A small image captioner, trained from scratch: encoder arch convnext_v2.
Rows from block 9 of the image encoder of a small image captioner, named by matrix and row number. Rows with one number belong to one neuron. Each number is 500 + 25 x the weight over its row's rms, rounded and kept within 0 to 999. All counts start at 0. Numbers have three digits each.
After each neuron's rows are labels from the 100 images, of 14976, where the neuron reaches its highest value: "strongest on" is what is common among them. Only what is clearly more common there than usual is listed. The data: scattered letters and digits in many colours. In brackets: how many of the 100.
# fc1: MLP up (encoder.blocks.9.mlp.fc1.weight, 1920x320), inputs 128-191
# fc2: MLP down (encoder.blocks.9.mlp.fc2.weight, 320x1920, transposed), outputs 128-191

fc1.50:482510483518500506465487480488508517529475543514503518539496497454509511442451507527522470507504475504453486473522497531500459503485492499503502533456515555492465494521518478470538519539465497
fc2.50:493492539493477519505513487508473477490475463482483513496506478491472514537521486503487492480498520495516525469514507494514481491525499491479500513516512530532503498536519544497523475516528582
strongest on: pink (48); orange (47)

fc1.433:469520483543508524494515526536498496504518463496529507538475473510533492524500507537494464499499524489515510512500501482521524484465491499503583499453501510455498546517457542491520492517520505
fc2.433:519488494501487469492506497538540491459484503491491521483526429518500446509516491485490543546455540504463495544508544483494525489519458511487466499501460467531478521531503536485443496500543494
strongest on: the character L (26)

fc1.420:527472519476468475489459483512507524524488512477486513481482543488499480496486487472513493459425519460524523498518473533499498548444532515500497503519537474521543529485487474494518527529463485
fc2.420:509494512533533510503493517523518502547511512519500474512515520508475464542466515475496477439486494488528535480484491515463496477468483494483506501508463465511484466530439499465526508509480519
strongest on: count: one (76)

fc1.604:480469469475471503514489456522492504570512477510528507517457452506501511518503480497507505484513520499468527509529503505519460477523470494501475493524520547469458546494489468474481515520519496
fc2.604:531484499522517565455477510481508424504481539493468516526494507499505482516495497483490513489480561489507523514480470482504436483479539509530501485504487490509472530475517484503475490486499479
strongest on: brown (40); count: six (35); the character X (27)

fc1.671:502544540522532435482481502488513477497492506482459530497471538519491560500489505488543479504463515509540479501518459523488519503457494487490495494490478527490508467529515505498547484511471463
fc2.671:530502506513488528505527477505539491504522478484476516511497466529470483488531477489515560582465500517435476500529498492502456500492520539426504518487492509467515481497487483502493492457512512
strongest on: the character L (28)

fc1.15:520454457506478474513441508460500490493522471488455501487516481500485476478509471521496481505528537501496504484488451512521506515489516493502477507504498511479454495526517516504499459544491454
fc2.15:497456510506517487491492490550475505515469472464502495487496481446467498495510473458486525517504478515493522510498481502517472488535516466500556472444475541550556518479516474518474516484462506
strongest on: the character T (33)

fc1.722:504498466532472489502489538510489516514511502537471488506509488487489452471480512495491506510440514412507568470457522529519494516473521511482518494480504473537527528475461512482490507528479526
fc2.722:529513499510534525473487495522487466543494511456485475515484534486490498491509421491467476531505476514519525557551497492495507505470551500536500478510478485478525527463474533509513522503472522
strongest on: count: one (65)

fc1.418:493499472510486495482484493467486486505481510512527494504558500516466484494450484537491497485513521486544448501488498495485518521479481524516528498500460500477509490491464531514482487491520548
fc2.418:465518468449475493471516480484501489460462417485518522461523485517493478519492488465502475525512517518507491494517532480525460537548519543514469508481516492526512472467512458523474559519503512
strongest on: the character L (33); the character V (28); the character K (26)

fc1.761:543506487531478518490447446507448457477482513499517475459483496460499480505485507484521526479510501507490472488512540495530444494462509524480487498522550493498516508500534520457499506515561525
fc2.761:513477454465522491509488466533508529460533527501487493491474468482516484470535494514547487478523500536528494491472491490506500497509483468511465510516503517537499487519486539438536474487479500
strongest on: white (49); pink (44)

fc1.489:557476522521511492467437471503494505499498465479456492537468475512516497503489502540500514516456496553511504508502480471518522477487489499475478505554459501538484517483451503474479539475532486
fc2.489:523562499528489505539515490537496481520524504461527454521538488473489541493480482456515471509494488479510495509526460507490469559560484513524492451478483459518511474489488544505522501497488509
strongest on: brown (47); blue (44); count: six (43); count: five (42)

fc1.658:514563503519467461549508470474460565515504497502517503448497509491497524514488518529460527473470534504484475479493532474531473489509489501498495490474523516549494507473477497505507521528500523
fc2.658:506484483489511464520525501485528510529501522540464488537485534434489552495500482464502501503481466501452503490476516451532482432502500492516473420461482507530469495486494484496488494539481530
strongest on: brown (43); the character R (26)

fc1.328:487497501478550495538489536499490515473525509496492506503531452503523440509496486531470514512489442485492538540495495511538470520481486509476510567486516483515552504522530534518495533522541495
fc2.328:523518500501499478527523510534543505494506493499476486506505494520469505473495485485483480533509565502484499531502528545521468458492509519526506556522507500499467529505511528514486479482548491
strongest on: the character L (31); the character I (27); the character J (25)

fc1.370:497511504477472513475488505492529502513480525501496475469549512467493457504455507562514520548502531529549492545503482545473486503471501531472482501490473499489520480478495515503494495489518506
fc2.370:481503487496493523530468533500485470556498505458494488500519490476480506478486500490518484504551514508533478520506472495507501487494555496464480526497521499526504510475521475485485531492527494
strongest on: count: one (58)

fc1.672:485515501541502475473524503460575485507467531458492493495515492499477520496507451494476539495560453503499491520491511506474503448486494469491502507471523504515476497501477474531525489491489479
fc2.672:526487510496521459514528503486489530472525548484522496515485498502500472514519467475482474520471435495528513478514496518521519489493474533537454514437487478500477464512509474484504496508449480
strongest on: green (69); count: six (67); white (42); orange (41)

fc1.6:495471499513477480495514486471521476495474486475519471534520530541545531498511524500517535467507461472527472489496515551516476507474482552492520500521473484493549534495506484496469500522517505
fc2.6:533510495507494513470507529497509483505504492459514513508527526461471466510457487500524539496499523503510503518529517534478484463559496543496491475503530478509485506500492492512510473544507505
strongest on: the character T (28); the character X (27)

fc1.685:500527483487493496472499504511550446506503498511525512501456446455542509508499475498500491513499511531477480492480531472437507489501478503504523466509537520477479537510521450535490498480533490
fc2.685:510493510502472476502499522472511485495522520494523449467519517497520452496504526514490491509514544482499473465480476464524523438485496429496469504517504442524522454553470490542488502528510517
strongest on: the character L (26)

fc1.237:485532511511506488451416524470486510511488522477479479516439484537536492490520495507499483531519479491487515509483510513488481492475537519500506494537443465508512492509481505518504490534497543
fc2.237:458492500466514549513499476503492527557500506504457516509484462435453483503504470503512537520522512514466484465493516521453494510490507486499492476458585483488486506505485522557488492504518489
strongest on: white (46); pink (45)

fc1.255:476502514501518513498512459470482476495524493536509489452521447490483459453534486526499498515460516457496501458506516472465498461513455521472483529500530511543512473489494544476538510471497499
fc2.255:462478467488467473536527489497511514500497468511513523508467556493489504520477465496509499519478533527499503512494439528492482462492506501550527514501493477478488505500485510519444500520499464
strongest on: teal (66); count: six (38); the character T (26); the character P (26)

fc1.162:504484474472561491562495520454506518534494515506494490492550520480499504465534532518505472496530519526528515506534524526508476497505504516491526485469524472495513498512507468510455493483496510
fc2.162:495531520497486495472521482496508490496517476525486533512484484438492515469523478523468498515496524555487512454506449521540508512456467471473539532494512463483528488485516473522458509506531475
strongest on: green (65); yellow (40); the character Z (30)

fc1.523:446497561501529520503497446474492496467514473487513526468508538484508453488530466510465453474494486474532511478504479546506510507454501462468485472506483510491476518517492480468496490501477477
fc2.523:542503485517478551502522512465528488465490508480479486537450532505534445508526493499528464476494434500480498511547488541461502496523470441504501491470489478502464533462467493525503446500546486
strongest on: teal (65); count: six (65)

fc1.530:499509539504495460483501470522480457446538524487537536514480506475498489534508522500505470553515519471475522496504467508495464459511522483495502436492497562502510439506488555497500491489519487
fc2.530:497479536493521540481499475527493536546501522473525521538523513489477490526520496514519505503515490492541539471496501484513459503481500547521547560520496519473494523502503471529492493459543531
strongest on: brown (43); count: six (43); black (42); purple (40)

fc1.461:525497468492538490459487536552522509520517467507449512502516480459474544522521530527478499490503495506532513486464521498511495465494455505510489464491493466517512509523459519503485482518528471
fc2.461:538495498472485455525511543470510475505484498503508530467514496497531492431511467458504536524507470510500460522528480497478517467485481521489464517501487503450514502519466489501540517483444488
strongest on: white (46); yellow (45); pink (45); the character U (25)

fc1.307:506522508463543539555496530486503525535543510484502527495505486499548508478496514511518466495576508535518500506520509500482508477513480482489561496535527466495495474485513554476444502500540504
fc2.307:523491509513505514487475525499474526487493518506513513490530498475513484484468521501481510443506542485563514513482513495506485554500535528509511506498528473485493514506515461513509492518497499
strongest on: brown (49); purple (46)

fc1.731:468498479537483488538489556543447527545541518486547519459469514504486529466512484510471465517485486532496524464494511535476492477482468499480510471513557467490447456471482496533541477477524485
fc2.731:492521566516509524501464490502498504483471503512470547497524457464530492472484480507486490464534476528487474482470515453520525552530520495498436499455525452556485469470489528519475501497540525
strongest on: brown (42); the character W (28)

fc1.254:525554479487500550495486519504495526495490517524507493526529511497522507511495493521536429477500466525479527519480501500492514501498475499490491469508508476496484497495518465534512486506500515
fc2.254:548517533504550505510507511496511505478510492513477480514487468467507478471493514458478508488493512492500487465489503507497532484454478499497533563502509514487513539493476548488470504527492523
strongest on: pink (40)

fc1.657:483493493493461483521476510514495461554457523483524484474478474531505496474502534497509505487520506515482500491484463461512474539506486466455514542511515463506511549492464493492486516482543440
fc2.657:484489503526494534455485481492522423480509482525470509484470518486533521504555503483450502473489479504502508480534494506508521524535514549555505443554498464490492541502517460461456507501501521
strongest on: the character L (27)

fc1.639:519479478483488460512527490447471498481496518481489517477508477475562485493474526491508498453467487493519519449513527486520490453488517498447478495462542471441530445526509478504557500495496486
fc2.639:544478466508509485500492460496503534521533441536497537491505539444503528471498508483483500533468475529514546490478443458521455492480500514491512478494545498499516485519526488461480502489539504
strongest on: the character T (29)

fc1.235:506493517515508506470481507465517534502501466465492533491484536498476498465486529503512508502501518531538553543540488511537534534452437466486516499499521485520458499486449517458518485462485469
fc2.235:488513469500504509486512464518471521459510511527479487483487532548522468504489480512498498485512509508525495500492491452509500505501484489488510528472472474522452515472478513500474484518469507
strongest on: red (69); teal (65); count: six (62); the character N (26)

fc1.538:513502456486496527512543526427496493512517525462485462527481543524507467464488506505431498457515507490495458527508448556523486467524534472483499527442521515492496513498512501522509500506500521
fc2.538:494518451518516494490510511513486489528482492477488515515513503506503481491483447492472519478505536463528487498481499508484533446518486487501501450505474497475495535482499474483534473502480500
strongest on: count: six (68); black (48); blue (47); brown (40)

fc1.749:522508504493503506546466485492483489431490498487497514494485530480512489485541484468546521478461536524521520515494506503499510471541483470465464501524484502539473525519461508511504549520510516
fc2.749:466509449526516504509496509510475470495552527517520491441483484493547492464525486465485488523465504512508514501482486483489529499441488510508545456475477498471529516495492538503505496504474512
strongest on: brown (41)

fc1.720:554463504482456503451506446480477518514520496509453513464471461467509503534472503530489546447465493504475521484544518503508515467457548512502515502481530521488530499505510522520502500508490444
fc2.720:495497495517484530509494483456515509497531521517534501519473504498452509512523481509492525481507487510514496558486466514552443551475533540470529480498505574537502461525535518502463473538506497
strongest on: count: six (46); the character X (27)

fc1.447:522523476469499519482518529522561515516479496509526487547509527517537504514454468468511513528506472484515499492503495512444510492468480496507519518525509515462516485493490527485485506534467492
fc2.447:493514493499480512489496509487489501552496491533460554528481534525530539524497481504500511496503515507514499474512477473540514520519488497496483503495501475467506483537480519487501572495502501
strongest on: white (52); pink (50); orange (41)

fc1.71:491505488499501486505488525527501511437511490504482502538494518502489455542499498472484496488506494515501480509476473559474509531534478502509509523436494502503498534518459496489494507530521480
fc2.71:533526532483541508500495510484517532529481605458531539491486467518509495474516474500474480525509504477511514540519495511491479499477485467473506476478513501505498521523478533511478525493544505
strongest on: pink (49); count: six (41)

fc1.253:522502515487509492516469500450501496503511504492481481513495519500461575466490471497513530534492519550526537493466533478510493503503502506471468468493526547504462492492456506490495506464496514
fc2.253:517498465491524491487490477463513520535492470511469485550459544502508523479498498451512459506482509503471442507533463491569528515505486468493490480523499494477522509521475462501503469482491543
strongest on: red (66)

fc1.392:477496497555541538498463492500436511477525495448504544475522570490496480488518508520453474499474510502529492496520509484505544506468469537508536553483478491498512522534474449465511458474473434
fc2.392:493514549470477490509555523513496494485504489482495501480474497519496517513488494481515507528484461531515465461524479481493482485510518467503529490536456529491513477466521490507459471508534508
strongest on: count: one (48); the character 6 (26)

fc1.35:488505499480437502511526479475531500538500495516480479487554485491512526473528478538504506500524549487468473519483518523499488466494480496479497474464521499505449452507454469522490461501490448
fc2.35:504464502568507517504449514474458507511498495536525514463520513488455501470493502503480510507454497529516495487489492512450520471469509503465508508507501471483493541536506540516503536515561499
strongest on: count: one (41)

fc1.234:564488495468532465503490562520508491495466510514492464486538534531535496493518488481506508476502487490483492541487492515483491529484511511476503534497497487491497521496479481525493508467506501
fc2.234:496497480490525502545522461505471490518539460521504540467515492495471507526496519550462467524505509528472496488496458557527484540538505491482520477519476477470521502496506488487480482500474467
strongest on: green (66); count: six (54); orange (47); white (42)